A small self-supervised image encoder, trained from scratch.
Training: muon at rate 0.013, 6600 steps, batches of 256.
Rows from block 6 of a small self-supervised image encoder, named by matrix and row number. Rows with one number belong to one neuron. Each number is 128 + 32 x the weight over its row's rms, rounded and kept within 0 to 255. All counts start at 0. Numbers have three digits each.
After each neuron's rows are labels from the 100 images, of 14848, where the neuron reaches its highest value: "responds to" is what is common among them. Only what is clearly more common there than usual is listed. The data: seven-segment displays showing three digits. In brackets: how many of the 100.
# fc1: MLP up (model.blocks.6.mlp.fc1.weight, 1024x256), inputs 104-155
# fc2: MLP down (model.blocks.6.mlp.fc2.weight, 256x1024, transposed), outputs 104-155

fc1.505:159153107022141139178081105148122088142083138100099149064037142114144144115141081134136117130181147058127103110134150084124073127156107152104124091110170122
fc2.505:169087075183086143126103153097182123130178109137181078154132053101092126134132141098077131099158159143119121136201126125106158144101129130133135166109087156
responds to: the digit 1 (69); blue glow (47); first digit: 1 (36); second digit: 1 (31)

fc1.691:158148092074113106132124119109143094069111133152115137078130121101137077144094074120079158055116164132153129104132106159132097051137165126193092091110093163
fc2.691:153183133144184100099141140092062142211110109173071087160110102147070173137206204114113088142121110075150103140155183111133105171123140168118183144086116130
responds to: dark on pale (96)

fc1.752:174081113105121092158076125131138095141099122094103106097135101134063129132134164105137096150167159147170183136113209113104105177144145111126077132168162118
fc2.752:130112156133165116098150181105155083061095215152116135162079218160118156146133100116063177140145122075095088070115116207123158119116153095110133095085120121
responds to: white glow (81)

fc1.86:116117134082169167150112100150155158162137116126102140162095135144166156181119117180150141175131166102133188149151069092121068134137128120140168131155109174
fc2.86:099149132166094063104076105122127220107113147115120098072103179110144122143094142112136119128127142096130103106061151101139151100074149143161094122100138132
responds to: second digit: 0 (34)

fc1.562:157125097052108130124158067170123165110164112164117118166185042099179097158174142134115149154137121060091116079137109124122060134068160110104117102162174128
fc2.562:151086133203124111178137173111116151128135092124105149040182141107117188129128095116139141078075088137155151138116153094151165118151126144039126159179175145
responds to: dark on pale (77)

fc1.33:162142108130179145077114124087114145096131111156076113115089147150134188147130137072131123112140181166124143183132109146107086129101132149125088167143075110
fc2.33:153116119098059141171154143130127186128107113108169141109115136099199104165166088134094103135160080054115063135146170125119110151131138180117124128096179112
responds to: amber glow (84)

fc1.345:149153177134123133100117119129122082129164139131117105094133063137170115143146118106186114151087100096131181096119246090165126088116106047129091108099146137
fc2.345:143116134141074131154093110143120167186149037132169143148116164175096097138159100142080100042162141130139156124173112154189091112095109122129163158076118116
responds to: blue glow (76)

fc1.360:150077183112161134138110094090130117153092085114191121154136159121168168158127126119145088048162124129124126136099129162159108111128168027108149132112122125
fc2.360:064174092133107150113171135110159105102134158136155087130151129107116064144176165133141124191109122088155146109169113133071151108161130178185173159091124156
responds to: dark on pale (63)

fc1.16:159162149155137124136138124136156107148124142105112134147140098067110145131167092178150147127104145128110107120163149125138095133101169135064122113170145186
fc2.16:111097157163090149088149123112088095127169115181126102118110170166124086133091187110064082126142116123135134128127110102127197140097118130133137159089117150
responds to: red glow (42); amber glow (38)

fc1.666:169132135117137103138161097137104174123180098118126149149100139066140150093106157164104058170116092145150174179114117089115070116096151113091119154088112098
fc2.666:115096098120110116127125071157141098150148185129158109178145119115111118097146140163117156144086122136143136159183088140131132150181078117168111089167087196
responds to: first digit: 7 (26)

fc1.555:133085168123107130082122108139155083115080160120121111141146128129166166166145086166126159146140095199147173152084154120162100129107114165072106158128112140
fc2.555:142086091113104080152106161147125125139043147111162119100168134064111083136061095157119119224125106087159130093131120078129128111141117107153155105162184105
responds to: blue glow (59)

fc1.559:114151143125142168153108077149121137188197145141148144151140120142103136114142078185096180121089137139045136137179120131177116128132040169206130159115117091
fc2.559:164132087126145078090148070118093121111106120168103135148104164109114179113112119050153101112103117160153175143146167109131134117089097112074152132220159119
responds to: green glow (46)

fc1.552:099126100035147080135137165114158037151150070071142101156097112122167112189207090127162111046126122188076137112148115155138087124166146167208124120124170097
fc2.552:086106119142127112122142122140164203124109103114126150117153113103084113077135098112027142148080149075138090101076164089090155095101139101104154104121137147
responds to: green glow (100)

fc1.756:119150083134179106137118127069151029131124058157181086125145136143103125118151167125144133118116130116052122150094105087090142146134153159136129068107115110
fc2.756:102128148188175176180078110097128182121106163085115113074114122148134083150145132145127147149136082101156131146103145077099134122089118118153062052177126166
responds to: green glow (38)

fc1.543:156116154113140124104080162112129072115126154157112164136135132144101153222132140108183096092132161195103165142126118152138108151102158081144075156117130092
fc2.543:072115152130132162100123117138070169201087175158092123178188104143182140088117127131105086098192139052128092043151124099133098169152149098128108113123172142
responds to: white glow (100)

fc1.565:125144147068116053066107136162130120143074138135100089160061157115097161175181152159099075135137183167080163101132137116155135130108136140114131127084144140
fc2.565:149113100114132163149168130057111139120139119146155085124184084108146143090152150163098155145153051134135135123148164132074076101082153114098105090172123112
responds to: glare (61); red glow (45)

fc1.740:157134148119135097080089110134182058176102122147102109116085143137111130148152063144171125141121139126113137136082141122070153088120115129110142031133154151
fc2.740:176115124174149149187111133157113171141140116139191117109111129150145134139124156148061101120146175143073165135128122171115123165136113093191159151132136113
responds to: blue glow (83)

fc1.197:131131133131145082160097074093127108134138143195190093125134182141129189098175184092073141165100139144152090177166109167189082119148099117080162082144126155
fc2.197:139097092098146153070176132108119199124121042157083103099120095114119174130103136213131133144133133077052137089111167141096131164098164147142077162175119156
responds to: dark on pale (97)

fc1.330:109173153108133109174095158166146150120131126105114148150130108145175103150128092134109158068142137167077102132085087081141098084102125079148156122165120108
fc2.330:151130111117069177128133125094095163165099115153122140085183136106049100078121170131134083126123137080150178072146132130178123155140135120108143083119171129
responds to: green glow (99)

fc1.331:138176114161141091065093130112133124125116096150123101139146172087120092116161155144113165143075164201070117153178144098145140072111132129116129109111192151
fc2.331:136086093131140145104129141182138125149162120157178100146164118111146188157102091135146108086148126066191138150138092127141133115159146146154118133106100112
responds to: red glow (38)

fc1.702:119219148183105222088157108179096106169141072098042182160096128088162144218147171095136160165160139113090158130099139097120093150114130146142115120128120137
fc2.702:128076145055140145166173135150117147094112175162111069068153135098100106100098167152143144113126102092136158175176084171082117112127126111145088123071118144
responds to: amber glow (77)

fc1.186:169084148069037120089173131185196184182123108078137127153140139115155140170120162137118162162151120128066104153138170118059080106120145063084163205134196151
fc2.186:138112112185064186185095113084160115100169104110163153078076108152128064117107101088190109138059104147127131193132142146166151157139147151126148163115111119
responds to: second digit: 4 (27)

fc1.718:077116092115135106128122068172191107158142144088173083144149104182086086130137161125080166162127154113181176139077107149103114141139135112128103193145144089
fc2.718:092065126131110125145140125089067134101107117203104163100189096102149130172154148132171108159068088088087130166098139117184102139092171134115185078184133155
responds to: the digit 1 (60); red glow (45); second digit: 1 (29); third digit: 1 (27)

fc1.49:215102088157083052137125163122178190106081160100106188101119142095143091123129142127154089081113074070169163128158165180058107120171155128168138144098141191
fc2.49:136104191124128213065097098169192135142181171104109130104154085167131155153151150149109201101094123137152156146137077116192128131138063125138141140130122107
responds to: dark on pale (38)

fc1.257:153130172134106091181125183172148181109098112076143106108132099102136110111118072080089136188165089113165131188129114175080119183126136068169201167122156141
fc2.257:075134127106138185109127118135167096153112122156126111091125092082133183173148117099145138110061108117130134083117134124138117147175109189126118084134077153
responds to: blue glow (54)

fc1.312:136147106092134143137137081101070155103136187142116117129137155180095120222130126119105138137124128125144120132115201130119059131143152076151151123149126071
fc2.312:098132143082131137148146111138080097145132113126144097126179096135147148074127129165132124199131135144117102106137124135102152128136072184165201142078138162
responds to: white glow (68)

fc1.749:105153098154078100165109147124088137134108117103147154115139076148101140061110132067089077092144112064096170157113136200097160137108141090133119093161146136
fc2.749:143156161119136125129088157132173164099163071122135068195120151127104140193168153226118161144097096184163120115114109134098145104087092200122093112121124155
responds to: amber glow (53)

fc1.156:116121157122082138158146141177158091178102125158058138156116143149119116142132123084086094161136156109148118168090150126102064098083161134099161114122094098
fc2.156:106189121112103070102146145147133182101151088099232100129151095112105121198110133137184131165183140123120108113196138112165147139110089086135116071127121129
responds to: second digit: 4 (32)

fc1.496:176091142118096139112140130142135072107142116201116125153114090193093121127106146131189094219071107128161109135130110093109090141130154220134137140101118082
fc2.496:124168086144107144152099034128154159165115155099063130095106106056141045134144101157136105171105129111120134096090139073113090113164107116122163133161086167
responds to: blue glow (75)

fc1.712:172129094120180124084137114188089155175170137158135103118121163137108072119160112188109097101164121078143136087132173164132130135109101139151138135114086119
fc2.712:145101149142098169096162122060131140094093109108172082159154101200171165110109080084158110085083131155143149149158094063111087094114086164133126147177112127
responds to: glare (65)

fc1.368:113175114082138088145158119189126154106161156110112107088138121107115085044101118122184087138073120132117130129149054161078114077142166139139122167077147153
fc2.368:105106152146104165139132120100142125118145085162121119097109168128091190180139197139123165164130078127104089122114108070194129118114127105111166102145110129
responds to: red glow (43)

fc1.657:166147085130149126121116119179147134127124111167081152173119120154143054138175118160166064132138167057118176118137093103116135125070118130129135129105080107
fc2.657:130129117086139097114160126134129106164211170104128139081134141092161148147159124097094146148138090175182175081097144086130116068118175127108101127112166130
responds to: glare (77); red glow (62)

fc1.382:113117173121181117157128115143168114211114140129122130076140142120116220140108111149064134137144128084187107158134191133061190134124117080128079087086187165
fc2.382:109143122090115149134149140109116120132140083060118160198136112181138070164140157079160188134092154154091137074147062148161091154144068128117120179137116080
responds to: dark on pale (81)

fc1.146:155103098080137115153140116147158092126141151121119123098118103078090098070107156130147144091090142114091122183128057113089158099156084140093126121150173106
fc2.146:182149125147090116116064092093172112157161109139140157076161130094113172162112150149130090138116112106127100107135104123150101086193044083157106121117077150
responds to: red glow (41)

fc1.125:064098127098084100130176174117085072157121128111118151094132078131095159103145164135184106101134142103118151187158137163127120123132101112123139130118122129
fc2.125:180103148126169131097079085151153148100104135131161155157122143101131136168121118099142129162190142146165165105113119110151104128140131114179119090111094129
responds to: second digit: 7 (27)

fc1.344:071139095150063150130128119133148158154121147122171122151056096123145120118142117125127085097153146136097138140122122107129109096117140100143117147121175121
fc2.344:162140126161168083100107170150144116118115139106114114097176167079085131131132140119135129155139083166127067158104118083180109154160124159123137063126096117
responds to: second digit: 4 (30)

fc1.363:124125105074152085122108133117129124077132107050140093098093149133116117173192125143174103065045115190144104140081141157130080111152089172165117119119104173
fc2.363:137144111104086096174115143172115150196129123130117179144067189149099143108118121103099159115158159089092123078103117129136140102137191067083123093109129127
responds to: green glow (100)

fc1.389:146150140125066117167172141119159110137170127107153122124138066136116118096091162129138159178132187104145069140125116151177090149127116162087097092124124109
fc2.389:150125143182148090076130162076093134137051157155118131111155128180145133122086150146165105105086143115138163135136170093133159120072049169176117113136104138
responds to: green glow (38)

fc1.271:074125147120117146111153100129124116172112071111093124170120095161075190152167149090084110069122090161152140168125124138085185141146088138096111152088086202
fc2.271:124144095218146151161143129083148142076147164105137195122119159077136055127142112188173115140160124119121073106152119152180141068152092143142166130160133095
responds to: second digit: 4 (27)

fc1.668:105146082117080157111108099111148199060102138120108096167124087113134171173102126122091135141143116100100116143154095110148118178150083150071107145104153111
fc2.668:104187191138140137120148100127134135126170113095152124106153119121184135124128116133108136163080159151115143109078149160111205137109090083112162086119135119
responds to: dark on pale (43)

fc1.28:092138165118083150151131163143097141090081147086095107108165102157155127136164135071187136140116101113069203098101184158197141172085163086112124150158118110
fc2.28:075129060088107090157134084114149153141140081130174115144169144092124127158100198112111127161098120137207153154108114153097138161130080113115127082139128081
responds to: blue glow (45)

fc1.548:140095164136126121103216099139095183104103161112135097190155111136109135114109125150110105145113144130104148118082113130101105104134101083099165144061168160
fc2.548:108150068175165125090135123155106176159168094045150158080056143080126049120127159148184125101128122169070102172153126142149173126192117189058119133151119090
responds to: the digit 4 (58); second digit: 4 (33); third digit: 4 (31)

fc1.430:210056121166133161143123131130119100163124119165136176093148127128128147146097178154086132120126117123101138122099126163135120051127096098128117156103090121
fc2.430:098160086146111160109158096121176143153086119116165114152098124144153017069131068149103101139163114099156048103126200173123118150141135173107166064165171195
responds to: red glow (62)

fc1.350:135148100141085139094145125108107137153109122118101175128142174107134171178145081048112058127143111147075151166117146108131105174155130117124052145075112097
fc2.350:080094140172154104129088113134122104046136131196143088082168122147152114110095137123128145133130161087143141153126134116114145106164164170111137147128174174
responds to: dark on pale (38)

fc1.58:089125156132069081161134132162130118119151119137125167068147173149132093100122140106205069168116119136077106068165105170083081149110125178112088148091077109
fc2.58:169104093115194168094131156127164115170136124167111176124161149113160179161172140163089072144076132094081130117110128103148129166098126058127141161134175141
responds to: red glow (40)

fc1.648:098144117072184073136080159085156081112100101082178125117166110157130120123121104124097142152123135159093128176155150202135149103145119162146054123133135159
fc2.648:144155173207126101148163118130120091143141147128126114131086078096128127077127101127170121132108081115169131137133169102106132120134156173156166096140136104
responds to: blue glow (55)

fc1.147:105126156113155123098132115109100118106137129171109145128149134148103133135151086105127120114076155144149097116114108152135048177098089086103085191172098145
fc2.147:106138096080120149166065168091153068129106151077103128123109133137131153147139126132159165146126134176101154132131155142122137151215168168130202107141131121
responds to: white glow (76)

fc1.250:120146094097128136151177128149182111125137160130134106107175105072113135075168114118055103115133192157116100181132117094177042131141154118099080141109129159
fc2.250:155125130151093092128112112123136148113110168153105088151108141135088133179085124134145103156160105097141061178154165091096102197099130052126161036115117102
responds to: second digit: 4 (27)

fc1.279:128119180138154122095075096082192167102138132158160115157142199114156128151169186113167119145079103086107169083064114089157080110131121142152114112179126158
fc2.279:152106070120092057146162130156102166116088135156155075170135052140085120150104095145151066178169122099117180156148145139142116141133148152116179106074123098
responds to: green glow (91)

fc1.202:182134094106120148109120068065118097155109088147142135185116142111115081133076195220167128134162145122149100054161143098120099120099097107090062082149131139
fc2.202:135120183171062095167147132194125171112109178096157177105145111090136150132118120055116180153118142115093121190086063122117081131116187110178124165046142133
responds to: green glow (46)

fc1.92:148156096104172162116171088104138106093116193146155098104087119140120108067174071083131153109138116146072138172084134133102115128118096094167119139109089146
fc2.92:071122167158146128191083140169063096129159135114136125111116117112107124165075143123144126112130029132159156181139092125134131131139183127078119165072184088
responds to: blue glow (42); white glow (41)

fc1.260:123190118121122119070157113073152100124148158096110157131100133152076161136076086140166084120106154152135105157161151114113101108132080087138138161165101187
fc2.260:105122127117094024142134129175146127082092148162111090118160096140119123140096152157125153082152160107117163119132145103116168119174166042142156129154122136
responds to: red glow (38)

fc1.745:104145094113139097151124169197170044137117129086166084194122090137092070121152111105141126067090140186126123081114145169173130130162094163129159051100076086
fc2.745:150118142128112120071160123112100195152092105090114101110156112152158117142126131119080146128154100086093136129107112101127138057108186099145145160135138147
responds to: green glow (100)

fc1.760:085138099120136138187117103175064107101102144086161109129148075017129118133115097158173125110061115191123156122104112153080102097143191113053143147115105120
fc2.760:124167111180153158069144157122118101155194123145132107062092112162156041091150152127135113137161100097111119091097167111120129150133196159169153155102120103
responds to: blue glow (95)

fc1.30:120099163098119180106134125127152080103136127109080096064024125162106103172102116085172135092166120147123159112132124108143058119124146157093030133133105083
fc2.30:141121138141107113095092103098162177126119100124150189122150135111158125098185109137128108164141132089171088132152077130100155101135129091128146108067082094
responds to: the digit 7 (55); blue glow (50); second digit: 1 (27); second digit: 7 (26)

fc1.566:019111147098077118118178149112080144111122131071180156099137112086161067151125110110149118081197160122112155180113157161131126128117182088174144102161151102
fc2.566:120175128128156120178126100133131122125171129184048095134127136151117112097130120173159087204119113152173118097119086126061130136140077116098150141137143138
responds to: second digit: 4 (28)

fc1.487:148161093146112104136148140136113107111172160092099163180082125124199119091124162088083140154089115099132091146169170133181167097145176152129134103200152130
fc2.487:125099117163117099116110159148111157138159129154080085088217116134136132116146121109171073099179105099139175072063058123077081191159185149125101121120192152
responds to: green glow (43)

fc1.326:155129130124154143068125108117125182146160171182215134120123112125157080181169173129171142122140159092098132134093063134102116102139163087150106115134148130
fc2.326:165127138121112171108141097141103149119104097113100114110135127090140125057109075136120082155103135161158122130166093207174079139107112157099117121071057150
responds to: dark on pale (73)

fc1.530:121185073115186099116116099133142124090156168144099095104144136145115118110132131174145189114162100095169156060134165154136121113142118141146087065124160116
fc2.530:158103188124121111138129154142135117123109095065113131168107158119105178136118140142102132149107180160066114151157084153133104167099148122052148164109081117
responds to: dark on pale (41)

fc1.298:127128153118142152106102150131127107171108098096197116121081082134144167089130164136212123184122144185097150174165162100112153108063160116088196076166070153
fc2.298:111081151152089080144076133080094160114109120147167142144152124093063134196093113163122154144087104119180107163134157134198079134154118066094124094111148149
responds to: white glow (57)

fc1.614:153111118119091101059108120124159059132076126137114118124181131150135136097157089076131121109181106137152175109159092130119155169141101115100108136129146122
fc2.614:126095181131150069118117110106160141149135158145081125143147143107088145136170149131161141124128144155060118119159163142106083108133095146129098124118148170
responds to: white glow (84)

fc1.567:167134125122090127120142139117155144138173151092176093134112116147083141123139099143174084145070092048139115179152103118163151124105159110114145086156140112
fc2.567:110081083210157143142129138143117121142150076131114114076132112131139121130092148088143111160210194128135171068151124155103096170154134085168097095117105178
responds to: amber glow (44)

fc1.52:153121172110103155148076142166166150138144101112073148076095091108070168072170113150099166185124122132126133128161157115096110066101139195145147123147219086
fc2.52:132074163089132108136111152110137124150109175113156129170145147188163154100098111117123149119193151106113178081139099187139150176172109073156073114069091193
responds to: second digit: 1 (25)

fc1.520:114131161082091150113117158039125077161095069181091149138133117102087122144190142161187103098155104134057133117163142111131131125131167173197152129153159132
fc2.520:127144130165144140123112104058097148108171169086092141176143168166128142076105077128099111129066158109123162141162136155097110104166147129099159130062092139
responds to: white glow (89)